Weights of a small image embedding model: 3.2 epochs.
Rows from block 5 of a small image embedding model, named by matrix and row number. Rows with one number within an expert belong to one neuron, the router's apart. Each number is 128 + 24 x the weight over its row's rms, rounded and kept within 0 to 255. All counts start at 0. Numbers have three digits each.
Before each expert's rows are labels from the 100 images, of 14976, where the router gives the expert most weight on average: "patch colour" is the nearest of a few named colours to the mean colour under the peak. Only what is clearly more common there than usual is listed. The data: dead-leaves pictures: piles of overlapping shapes. In brackets: how many of the 100, against the usual share in percent.
# router: router (model.blocks.5.mlp.router.weight, 16x320, trained with AdamW), inputs 107-213
# gate: expert gate (model.blocks.5.mlp.gate, 16x80x320), inputs 107-213
# up: expert up (model.blocks.5.mlp.up, 16x80x320), inputs 107-213
# down: expert down (model.blocks.5.mlp.down, 16x320x80, transposed), outputs 107-213

# expert 4
patch colour: grey (71 vs 21.5)
router.4:111113139155143122128072162162129153132089143149151144149122089138133159114152170126108133130157126118085134128130144105126129136137130153101123076096088136092133151141093102159168155131120133107152093085117124134187156096181171133085125120145121161097152065108148135094107143149115101103134153114118117131098125104111122
gate.6:128128119128149128128127128128128175128128128128128128128128128128128128128128128128128128127255127128128128116128130128064128128192125128128128128128128128129126128128128128128128128128129128128128129128047143128128126071128128128128128128128130128128128128086128126128128128138128128132128128128128128128128128128128128
up.6:128128128128128128128128128128128128128128128128128128128181128128128128128128128128128128128222177128128128129128128128109128128181126128128128128128128128128128128128128128128128128128128128128128128128073128128128128128128128128128128128128128128128128128056128114128128128128128128128128128128128128128128128128128128
down.6:128128225128128128128118128128128128129128128128128128128128128128128255022129229128128128128084128128128128132128125128130128128128152128128128128128168128128128128140020128128128128128128128128128128128128128128128255128128128128066128128128128128128128128128128128128113128128128128128128128128128128128068128128128128
gate.22:128129128128204128127128165128128128125128129129128128128129127000128133128128128128128128127128129128129128128128055107127128128129126128128128128128129128127129128129077129129108094128132128128127129127128210128128126128127128128128128128128128128128128128029128126128128128128128128122128128128128128149128128128129129
up.22:128129128128242128128128255129128128128128128133128129128128128128128128128128121128129137129129133128128128128128108128127128128128126128128128129247128129128128128128124128128111128128129128128127185128128139128128127128126128128128128128128128128128128128002128128128128128128128128128128128128128128213100128144128128
down.22:128128128128128128128128128073128128128128128128128128128128128128128128128128128039131128128128127128128128128128173128128128128128128128128128128110128128128128128128128128056128255128128128128128128128128128128128128096128128128128128128128128128128128128128128128128128128128128128128128132128128128128128128128128128
gate.31:128128128128128128128128128128128128128055128128128128128128128128128000128128128128128128128128128128128128128128128128128128128128128128128128128128128128128128128128128128128128128128128128128128128128128128128128128128128128128128128128128128128128128128128128128128128128128128128128128128128128128128128128128128128
up.31:128128128128128128128128128128128128128128128128128128128129128128128000128128128127128128128128125128128128128128087128128128128129130128128128128128128128128128128128128128128128128128128128128128128106128128128128127128128128128128128128128128128128169128128128128128128128128128128128128128128128128114128128128128128
down.31:128128128128128128128128128128128128125128128128128128128128128128128129128148128128128128128128129216128128191128129128128128128128127128128128128185128128126128128128128128128128128128128128128128127128128128128128128128128128128128255128128128128128128128128128128128128128128128128134128128128128128128126128128128075
gate.38:128128125128125128200123128128129128128115127194128133128128128128128077128128130146120128128125124133092128118128255128066129128128125128128131128128150128128129128128125128127128128128127125128128126011128124128132129128128128128128129128128130128128128128128127128128128128128128128125128129128128128128000128128127128
up.38:128128128128130128041149128128128128128128128129128127041128128128128128128128128103228128128130195126128128128128000128128128128128090128128127128128127128128128128128140128128128128128129128128128129239128128128128128128128128128128128128128127128128128128129128083128128128118128146128128087128128128128170128128128128
down.38:128128128128128128128129128128128128255128128128128120128127128128128215128128128128139128128128079128128128168128128128128128128128129128128128146128159128128128128128085128128128128128127128128128127128128128128128128128128128128067128128128128128128128128128128128128128128128128128111117128128128128128128128128128128
gate.45:128128165128128128128079128128128165123128128128128128128129128128221128128212128087128128128128168128128128128128117128128128128128125115128128127128128128230128128128198128128054128128110128128128125179128128128128128128131128128128128128128128128128128160128128128128128128128128128172128128128128128142128114128128128
up.45:128125012128160128128175128128128128078128128128128128128069050128128182128128128133128128128128118128128128133128134128128128175128124129128128128128128255128125252128120128146128128128114128128128128152128128151128128128128128129127128128128173128139128128128085128128128128119128129213128128128128128128128134128128096
down.45:129128105128113134128128128128128130130089079129128126129097128172127160132124128178128128128128137128126128230127121128069128128120118129128128128127128127133128128128128131127126108128130128128128105155130127128129094158117129127178097128128128101130128128087130128128128128129128101129128127129126128121158124126128129
gate.62:128128128128128128128128128128117128128128128128128128128128115128128134128128128128128128128128182128128128128128128128128128128128128128128128128016128128128128128128128128128128128128075128128176128128128128128128128128129128128128128128128128128128128128128128128128128128128128128127128128128128128128128099128128128
up.62:128128128128128128128132128128127127127128128128129128128128128128127128128128128128129127129128130129128128127128127128128128128128129129128128128128128128128132128128128129128128128128130128128255128128128128128128128128130128128128128128128126128128128128128127127128128128128128129128128128128128128128128042129128128
down.62:128128128128128128128128128128128128128128128128128128128128128128128128128128128128028128128128128128128128047128128128255128128128127128135128128128128128128128128128128128048128128095126128128128000128128128128128128129129128128128128130128128128128132100128128116128128128128240128128128128128128128128127128128128128

# expert 7
patch colour: pink (60 vs 8.7)
router.7:121051165141123174158115125102124111140116141119153098126117139173118139117136168124104130122143102135118139151146155116151144131108124165079106142108094151101155097139107094139166118124139120113163100104140126158133168132153145160112136123128166142118150114097128162083077121130132147148159139142138164085130148105147119
gate.8:128128128128128128128128128128128128128128128128128128128128128128128128128128128128128128128255128128128128128128128128128128128128128128128128128128128128128128128128128128128128128128128128128128128128128146128128128128128128128128128128128128128128128128128128128128128128128128128128128128128128128128128128128128128
up.8:128128128128128128128128128128128128128128128128128128128128128128128128128128128128128128128255128128128128128128240128128128128128128128128128128128128128128128128128128128128128128128128128128128128128128128128128128128128128128128128128128128128128128128128128128128128094128128128128128128128128128128128128128128128
down.8:128128128128128128128128128128128128128128128128128128128128128128128128128128128128128128128128128128128128128128128128128128128128128128128128128128128128128128128128128128128128128128128128128128128128128128128128128128128128128128128128128128128128128128128128128128128128128128128128128128128128128128128128128128128
gate.9:128128128128128128128128128128128128128128128128128128128128128128128128128128128128128128128128128128128128128128128128128128128128128128128128128128128128128128128128128128128128128128128128128128128128128128128128128128128128128128128128128128128128128128128128128128128128128128128128128128128128128128128128128128128
up.9:128128128128128128128128128128128128128128128128128128128128128128128128128128128128128128128128128128128128128128128128128128128128128128128128128128128128128128128128128128128128128128128128128128128128128128128128128128128128128128128128128128128128128128128128128128128128128128128128128128128128128128128128128128128
down.9:128128128128128128128128128128128128128128128128128128128128128128128128128128128128128128128128128128128128128128128128128128128128128128128128128128128128128128128128128128128128128128128128128128128128128128128128128128128128128128128128128128128128128128128128128128128128128128128128128128128128128128128128128128128
gate.20:128128128128128128128128128128128128128128128128128128128128128128128128128128128128128128128128252128128128049128128128128128128128128128128128128128128128128128128128128128128128128128128128128128128128125128128128128128128128128128128128128132128128128146128128128128128128128128128128128128128128128128144128128128128
up.20:128128128128129128128128128128128128128128128128128128128125127128128128128128114127128127128128126128128128255128128128128128128128136128128128128190128128128128128128110128128128128128124128128128128145128128128128128128127128128128128128128000128128128128130128128128128128128128001135128128128128128128128128128128128
down.20:128128128128128128159111128128172128128131128128128128128128128128128128128128131128128082128128128128147126128128051159128128128128228181128128128196158128128127128128155128128128128128128128128069128128128000128128102175128128128155128132128128128128128128091128128128128071044128128128128128128129128128128108157128128
gate.24:128128128128128128128128128128128128128128128128128128128128128128128128128128128128128128128128128128128128128128128128128128128128128128128128128128128128221128128128128128128128128128128128128128128128128128128128128128128128128128128128128128128128128128128128128128128128128128128128128128128128128128128128128128128
up.24:128128128128189128128128128128128128128128128128128128128128128128128128128128128128128128128128128128128128128128255128128128128128125128128128128128128128128128128128128128128128128128128128128128128128128128128128128128128128128128128128128128128128128128128128128128128128128128128128128128128128128128128128128128128
down.24:128128128128128128128128128128128128128128128128128128128128128128128128128128128128128128128128128128128128255128128128128128128128128128128128128128128128128128128128128128128128128128128128128128128128128128128128128128128128128128128128128128128128128128135128128128128128128128128128128128128128128128128128128128128
gate.44:128128128128128128128128128128128128128128128128128128128128128128128128128128128128128128128128128128128128128128128128128128128128128128128128128128128128128128128128128128128128128128128128128128128128128128128128128128128128128128128128128128128128128128128128128128128128128128128128128128128128128128128128128128128
up.44:128128128128128128128128128128128128128244128128128128128128128128128129128128128126128128128128119128128128128128127128128128128130161128128128128128128131133128128128255128126128128128128128128128129128128128128128128128128128128128128128128128128128128128128128128128128128128128128128128128128128128128127128128128128
down.44:128128128128128128128128128128128128128128128128128128128128128128128128128128128128128128128128128128128128128128000128128128128128128128128128128128128128128128128128128128128128128128128128128128128128128128128128128128128128128128128128128128128128128128128128128128128128128128128128128128128128128128128128128128128
gate.68:128128128128128128128128128128128128128000128128128128128128128128128128128128128128128128128128128128128128128128128128128128128128210128128128128128128128128128128128128128128128128128128128128128128128128128128128128128128128128128128128128128128128128128128128128128128128128128128128128128128128128128128128128128128
up.68:128128113128128128128000128128128128128255128128128128128128128128255128128128128128128128128128128128128128128128128128128128128128079128128128128128128128128128128128128128128128128128128128128128128128128128128128128128128128128128128128128128128128128128128128128128128128128128128128128128128128128128128128128128128
down.68:128128128128128128128128128128128128128129128128128128128128128128128128128128128128128128128128239128128128128128128128080234128128128128128128128128128128128128128128128128128128128128128128128128128128128128128128128128115128128128128144128128128128128128217128128128128128128128128128128128128128128128128128128128128
gate.73:128128128128128128039128128128136128128065128145128128128128128128245127128155128128128128143134129128128119128128209128128128128128069128128128128128128128128128128128128128128128128128163128128128128173090229128128128128128128128128128174128128128172128128128128128128128128138128159111128128128128165128128170128128128
up.73:128128128128128128105128128128128151000115128128128128128128128128249128128128128128128128128128033128128118128128163128128128128128097128128128128128128128128128128128128128128128128128128128128128115152074134128128128128128128128128128153128128128128128128128128128128128128128128128128128128128128128128128128128128128
down.73:128128128128128128128128128128128128128128128128128128128128128128128128128128138132128128128128031128106128189128140128055087128103128093128069138128114128202128128128128128128133128128128128128154128128128128128128128128128128128063127128128128115128128128128128128128122128128124065128128128128128128128129039128128128

# expert 0
patch colour: green (35 vs 6.1)
router.0:141081115137066153150100139163155123113112147113096152121105157149111138120128146123125135102120118128078115149151118113146161116111087166095157101110110115101103128106116092159113122144113115124166116095157119134174140113137148119135140098126132151085128128142121135121136158117116114127111163127140138137123137080143134
gate.4:128129128128129128128127128128128128133128128128128128128120128105124101129128000128128128128129000129128128128128119128128128128128101128128128128128128128129128128128125128117129128128127128128128127133128128128128128128126128128128128128128118128128128128127128128128128128128128128109128128128128128135127128129128125
up.4:128128128128128128128128128128128128128128128128128128128130128128128128128128128128129128128128255128128128128128128128128128128128126128128128128128128128128128128128128128128128128128128114128128129128128128128128128061132128128128128129128128128128128128128128128128128128128128128130128128128128128128128128128128128
down.4:128128130128128128128126128128128128129128128128128128128128128128127128142128128128129128128128227127128128132128000163129117128125154128128128128128128128128128128128128128128128128128184128128168130000128127128129129128128128128065129128128126128128128128134128128128128128128127128129128128128128128128128128130128128
gate.5:128126128128128128128128128128128128128128128128128128128128128128128128128128128128128128128128107128128128128128128128128128128128081128128128128128128128128128128128128128128128128128128128128128128128128128128128128128133128128128128128128128128128128128128128128128128128128128128128128128128128128128128128128128128
up.5:103128128128128128128128128128128128128128128128128128128128128128128128128128128128128128128128128128106116128128128128128128128128128128128128128128128128128128128128128128128128128128128128128128128128128128128128128128128128128128128128128128128128128128128128128128128128128128128128128128128128128128128128128128128
down.5:128128128128128128128128128000093128128128128128128128128128128128128128128128128128128128128128128128128128128128174128128128128128000128128128128050128128128128128128128128128128128128000128128128128128128128128128128128128128128128128128128128128128128128128128128128128128128128128128128128128128128128128128128128128
gate.11:128128159128122128128142128128129128124128125128128128128128128128128173129128128128128128129129126127128128137128131128128128128128122128128128128128128128128128128128255128129128128128106128128128130128129128128128128052053128128128128129128115128128127128128128142102128128128128128105128124127128128128131128128128131
up.11:128128128128128128128127128128128128124128128128128125128130128128128090128255128128168128128128255128128128099128128128128128128128255128128128128129129128126128128128123128128128128128128128128128126128128129128128128128128128128128128128128207128128129128126145128128128128128128128127128128128128128128127128129128128
down.11:128128128094128128108128128128145128128128128128128128128170128128128021128128128128128128128128082128128128128128052128128128128128122128128128128128246128128128128128042145128128128128147128128128221128128128128128116128128128128128128128128128128128128129128136128128128128129128128128128128128128128128128128128128128
gate.15:128127128003128128128128118128128128167128129128236128128129128128129128128130127128128128135121106146128128125128129128128128128128087111128129128132128128096083128128128128128126108129114127128128127130128133128134088131130128128101128128129128128128133128127096128128128128128128155085144127255128128141114075129128128
up.15:128128128128128128130128128128128128128128128128248123128109128128128197128142128128127128128128117128112128127128128128128128127131128128128128128077128128128128128128128128128128128128172128128128128128128128128128128128128128128128128128128128128128064128094078128127128128128128128130128128159128128128128128128128128
down.15:128128129150128128128040128128128128073128118128128128189128128128128128128126128128128128128128130128128116129128128128128086128128126128128128128128127128128046128128128128128128128128202128130167031128128128128128132073128128126128128128128140128128125128000128128128128128128128128129128128092128128128128128240128128
gate.19:128126128128128128128136128128128128128128128128127128126128128128128129128128128128128128128131255128128128187128125128128128128128126035128128128128127128130128129128128127127128128128125128128128131128128129128128128128000129128128128128128128128128128128255128128128128069128128128128128128128128128128129128129128128
up.19:128128128128128128128128128127129128133127128128128127127092128128129123129128128129128128128131132130128128128128063128128128128123000129128128128129127128128128128128130128123128128128127128128128127141120128128126128172000128128128128128128118127128128128127128130128128127129128188151128128129128128128132128130128127
down.19:128128128128127128128125128128128128164128128128128131128128127128128128128126128128126128128121173128128128128128133129129128128128169128128128128128128128127128128130128128130128128128090128128128128127128128128128128128130128128128128128127132066128236128022128130128128128128128127128128129128128128129128128128128128
gate.30:128128128128128128128128128000128128128128128128128128128128128255128128128016128128128128128128128128128128133128128128128128128128127128128128128128128128128128128128128128128128128128128128128128128128128128128128128128128128128128128128128128128128128128128128128128128128128128128128128128128128128128128128128128128
up.30:128128128128128128128170128128128128128128128128128128128128128128128128128128128128128128128128124128128128128128128128128128128128128128128128128128128128128128128128128128128128128128128128128128128128072128128128128128174128128128128128128128128128128128128128128128128128128128128128128128128128128128128128128128128
down.30:128128128128128128000128128128128128128128128128128128128128128128128128128128128128128128128128128128128128128128128128128128128128128000128128128203144128128128128128128128128128128128128128128128128083128007128128128128128128128128128128128128128128128129128128128128128128128128128128128128128128128128128128128128128
gate.34:127111100129128128128127101161129126093127129120128128134162130128128127095087128146154129131126127128124128097128109128126128127124000125127128127128130127136128128128128096091115128126128116128133165126130127128132128137126128127135126105128128125132182159134114125118128128128128127130128129128128128128159128110128125
up.34:128133128127128128128129128127128128148128127128138128128129128125160125130154128129106128126145196128129128136128162128129128128128240128128128128128128128108128128128128128131129128128096179128160127124103128128128128128124127128116128150128128128131128087130135147129128128128128128128128128128128128128129128128128128
down.34:128128128128129128128108128129126128110128195128128128128128090128128143128122132128128091128128133130126191119107129128141128128130188125128204115128208128128128128121122128128128128128127127116127061126128130128128132126128128128128128080140130255128128128128115128128128128130128137125128117128091128128128106126128127
gate.39:128091058153125131123114128127166137126129125129128117127173141128142105124128130108128125112129171114121119160126124140102101129125103141129112129119128101118033128128180128142136175137134078129127114134128129129127112128131099128056132127127105096128115124128130108114129126062093149183129126104127128128125131131124120
up.39:128136206090127128128128128128113128128126126128117143128108128128126127127078128086113130127129133115128128118123046128138128147128137123128128126130136133128128128128063129128125118111126160128128135147128124128093208128099150116139128138128107129129132128152128152138127132129140120099128128128128128128126113127128134
down.39:130128128131128128131131128128129128131128130086128125126051124147128127130128181129133116128150152129128128129128127128070137128133142105128129128128163154128128149128151118128174128129128128128129180129128127128129130119127128137147128133130175128000154105127128128128127165117128128097128169130129128126043127127124046
gate.47:128128128128128128128127128128128128126128216129128057128105128128128131128130128128127052141125170128128128124128207128128104128111128128128128128128127128185128128128130128128128128128130159128128128128128128128128128128130128128114050128128129131128128128255128128128128128128128145128128128128114128128128128096128128
up.47:128128128128131128129115128128001129207128128191128128128129113197128126125128127128130128128121125128128128127128127128128128128128145128128128128128179128128128128128128128142183128128128128128214128128128128128128129128138128128128096128128128128128129128255126130128128128128128128128128128255128128128127128183128128
down.47:128128128128128128128120128128128128123128128128129128128128128128128128133127128128128084128119131128128128068045128124128128128130132255128122128128128128129128128144128128128128128128126128128128128234128129128128128042133150128135128128128128128128128128000128127128128128128128128043128128128128128128128128128128128

# expert 13
patch colour: grey (53 vs 21.5)
router.13:121108097126142171137136108124122107178135125140117128134109138130138099104139122133171124159196181125166121174120084126121121130100099139161112099130129146125133156099094125122129090129093077140099129152075115095110132166080134115139103126103102138105124146174107104139149116107135160145128104145089144100158132197115098
gate.3:131128118130168129127255114118128126255147128130129130124134100127125065140136124126157127128126220121132127144127110128128131128127123127130130127151116131134118127129135131102128128128050133128068177196128127124088126130042124127128128128129113128130128128158125116113128126105129137125128130129125135121135127165129131
up.3:125127127126090125128071147129129128023089132125134128132112145129116119128120128140122129129128041134086128123128128125129118129124066128128128126098134127126179137127112116143127129128255127129180102124136135132165127123255127128128128128128127137128136128029133129159126129166126127168128128126129125128122128126127125
down.3:131129123125131128210126128128125136190128124128129165128130128128127126129191128127159182132128092126162129117129140128129131130146000128134138129133127132121126140129123100103142127129094128127127121156128133124128106128128127129135127234128188127130115130128142127129129121116127128055129147127129144128163127136130133
gate.4:130144108137112128159151107158114106091148135121168138121069106129096027071141133129080133122113155126131125066126144110129134124110208106162136136128075122103128094131132104165126117112157151127106128160105088128145109128100123119142090128173158155126118132111093181129128128133131123128129128117126131128154120085128131
up.4:125140128134080128164148093147121133058145139110140139116086109118106000081167130129070128086098149139139122052109142110120154114112182124135133127128093150122127113122143099145128113110143171124110128153098061130132130121097088120151108144129183149109102131077091155128130130133131111130122122125127128127155120091120134
down.4:094108119134098129157135142154112123104130120109129118103112118129131114128101123128128133122117038139126126127133156103139108131137059108163123128116184111078126109132130136141130133135131114171032127105110208151114126179123123125174116117160156106108122124131128106127112103108110144065141136106130128115109117142132128
gate.35:128128128128128128128128128128128128128128055128128128128128128128128128128128128128128128128074128128128128128128128128128128128128255128128128128128128128128128128128128128128128128128128128128128128128128128128128128128128128128128128128128128128128128128128128128128128128128128128128128128128128128128128128128128128
up.35:128128128253128128128128128128128128128128128128128128128128128128128128128128128128128128051193131000128128129128128128128128128128115128128128128128128128128128128128128128128000128128128128128128128128128128128128128128128128128128128128128128128128128128128128128128128128128128128128128128128128128128128128128128128
down.35:128128128128128128128128128128128128128128128128128128128128128128128128128128128128128128128063128128128128128128128128128128128128127128128128128128128128128128128128128128128128128128128128128128128128128128128128128128128128128128128128128128128128128128128128128128128128128128128128128128128128128128128128128128128
gate.41:128117130128111129128152126124128119105135129134066122131147145128133131146129131128130128139119255109132135166128117128114119123132225127117128130131138130115032132128117126128126134131128128129127142144081126131125124184127128128127145124130128127126139125114130107124141129129127125000130130127137125140117128192136124
up.41:133126133128128128128129128128127126046130129131122127129138136128128135139135128128134128130112243125127133142128109128124124124130255120127127130128162130129051129127126125129128116128124129129128142152115127130128124212113130128124130123130128128128140129128131126128133129128128128000128128128133128133123129245127125
down.41:012126128133126130130136128128127127051127125128133127120117128128125127136129127128096129129128253128129124103128139126120128128148202128128126129121128112128127128128162128134192128133125129135125138127128129127128121112129129122130121128128150128128125128110125119128128128128127127158131128130128127125131127124126127
gate.45:128136116129130129107150135156125128129128128128130132133157128128127114128128130125133128130126255128128128140128102119064128129128128128145128128124129127081128109128221132129128128128000128129128127131128122127129128129120128129127128120162129128135131127213126123154128128128126132097128129127128128135128129039128128
up.45:128134119128130129119135128139124128128128128128129133138162128128127114128128128127132128128125255128126125130128069127092128128128129128154128123110130121112127102128165128128128128127000128129128127130128124128149128128124128128128129120132131128134133126146128118170128128128126154127128130127128128135122129038126125
down.45:102126129127123127128126127082128128129127128129128125127127121128128116149128124125130160128132020143128128118128131128116127127128118125128128190138124131090133128101129123129129128128130161127107129108128128131111123126121128125130227114128125132128132129124134151127129107128130130124128128137128127120132122175128128
gate.46:128128128128128128128128128128128128128128128128128128128128128128128128128128128128128128128128128128128128128128128128128128128128128128128128064128128128128128128128128128128128128128128128128128128128128128128128128128128128128128128128128128128128128128128128128128128128128128128128128128128128128128128200128128128
up.46:128128128128128128128128000128128128128128128128128128128128128128128128128128128128128128128128128128128128128128128128128128128128128128128128255128128128128128128128128128128128128128128128128128128128128128018128128128128128128128128128128128128128128128128128128128128128128128128128128128128128128128128128128128128
down.46:128128128128128128128128177128128128128128128128128128128128128128128128128128128128128128128128128128128128128128128128128128128128128128128128128128128128128128128128128128128128128128128128128128128128128128128128128128128128128128128128128128128128128128128128128128128128128128128128128128128128128128128128128128128
gate.56:128128128129128128128129128128128128128128133120126128130128129128128129128139128128129125128129129128128128000129127128128128128128123130127128125127127139130127128128111128128126128128128128128128128129128126129126128128128128128128128129128128128134128128122128125127128128128128128078128128128128128128133128128128128
up.56:128128128128128128128128128128128128128128128128128128128128128128128128128128128128128128128128128128128128255128128128128128128128131128128128128128128128128128128128131128128128128128128128128128128128128128128128128128128128128128128128128128128128128128128128128128128128128128128128128128128128128128128128128128128
down.56:128128128128128128128128128128128128128128128128128128128128128128169128128128128128157128128128144128128128128128128128128128128128128128128128128128128128128128128128128128128128128128128128128128255128128128128128128128128128128128128128128128128128128128128128128128128128128128128128128128128080128128128128128128128
gate.61:128128128128128128128128128128128128128128128128128128128128128128128128128128128128128128128128128128128128128128128128128128128128128128128128128128128128128128128128128128128128128128128128128128128128128128128128128128128128128128128128128128128128128128128128128128128128128128128128128128128128128128128128128128128
up.61:128128128128128128128128128128128128128128128128128128128128128128128128128128128128128128128128128128128128128128128128128128128128128128128128128128128128128128128128128128128128128128128069128128128128128128128128128128128128128128128128128128128128128128128128128128128128128128128128128128128128128128128128128128128
down.61:128128128128128128128128128128128128128128128128128128128128128128128128128128128128128128128128128128128128128128128128128128128128128128128128128128255128128128076128128128128128128128128128128128128128128128128128128128128128128128128128128128128128128128128128128128128128128128128128128128128128128128128128128128128
gate.63:128128128128128128128128128128128128128128128128128128128128249128128128128128128128128128128128128128128128128128128128128128128128128128128128128128128128128128128128128128128128128128128128128128128128128128128128128128128128128128128128128128128128128128128128128128128128128128128128128128128128128148128128128128128
up.63:128128128128128128128128128128128128128128128128128128128128128128128128128128128128128128128128128128128128128128128128128128128128128128128128128128128128128128128128128128128128128128128128128128128128128128128128128128128128128128128128128128128128128128128000128128128128128128128128128128128128128128128128128128128
down.63:128128128128128128128128128128128128128128000128128128128128128128128128128128128128128128128128128128128128128128128128128128128128128128128128128128128128128128128128000128128128128128128128128128128128128128128128128128128128128128128128128128128128128128128128128128128128128128128128128128128128128128128128128128128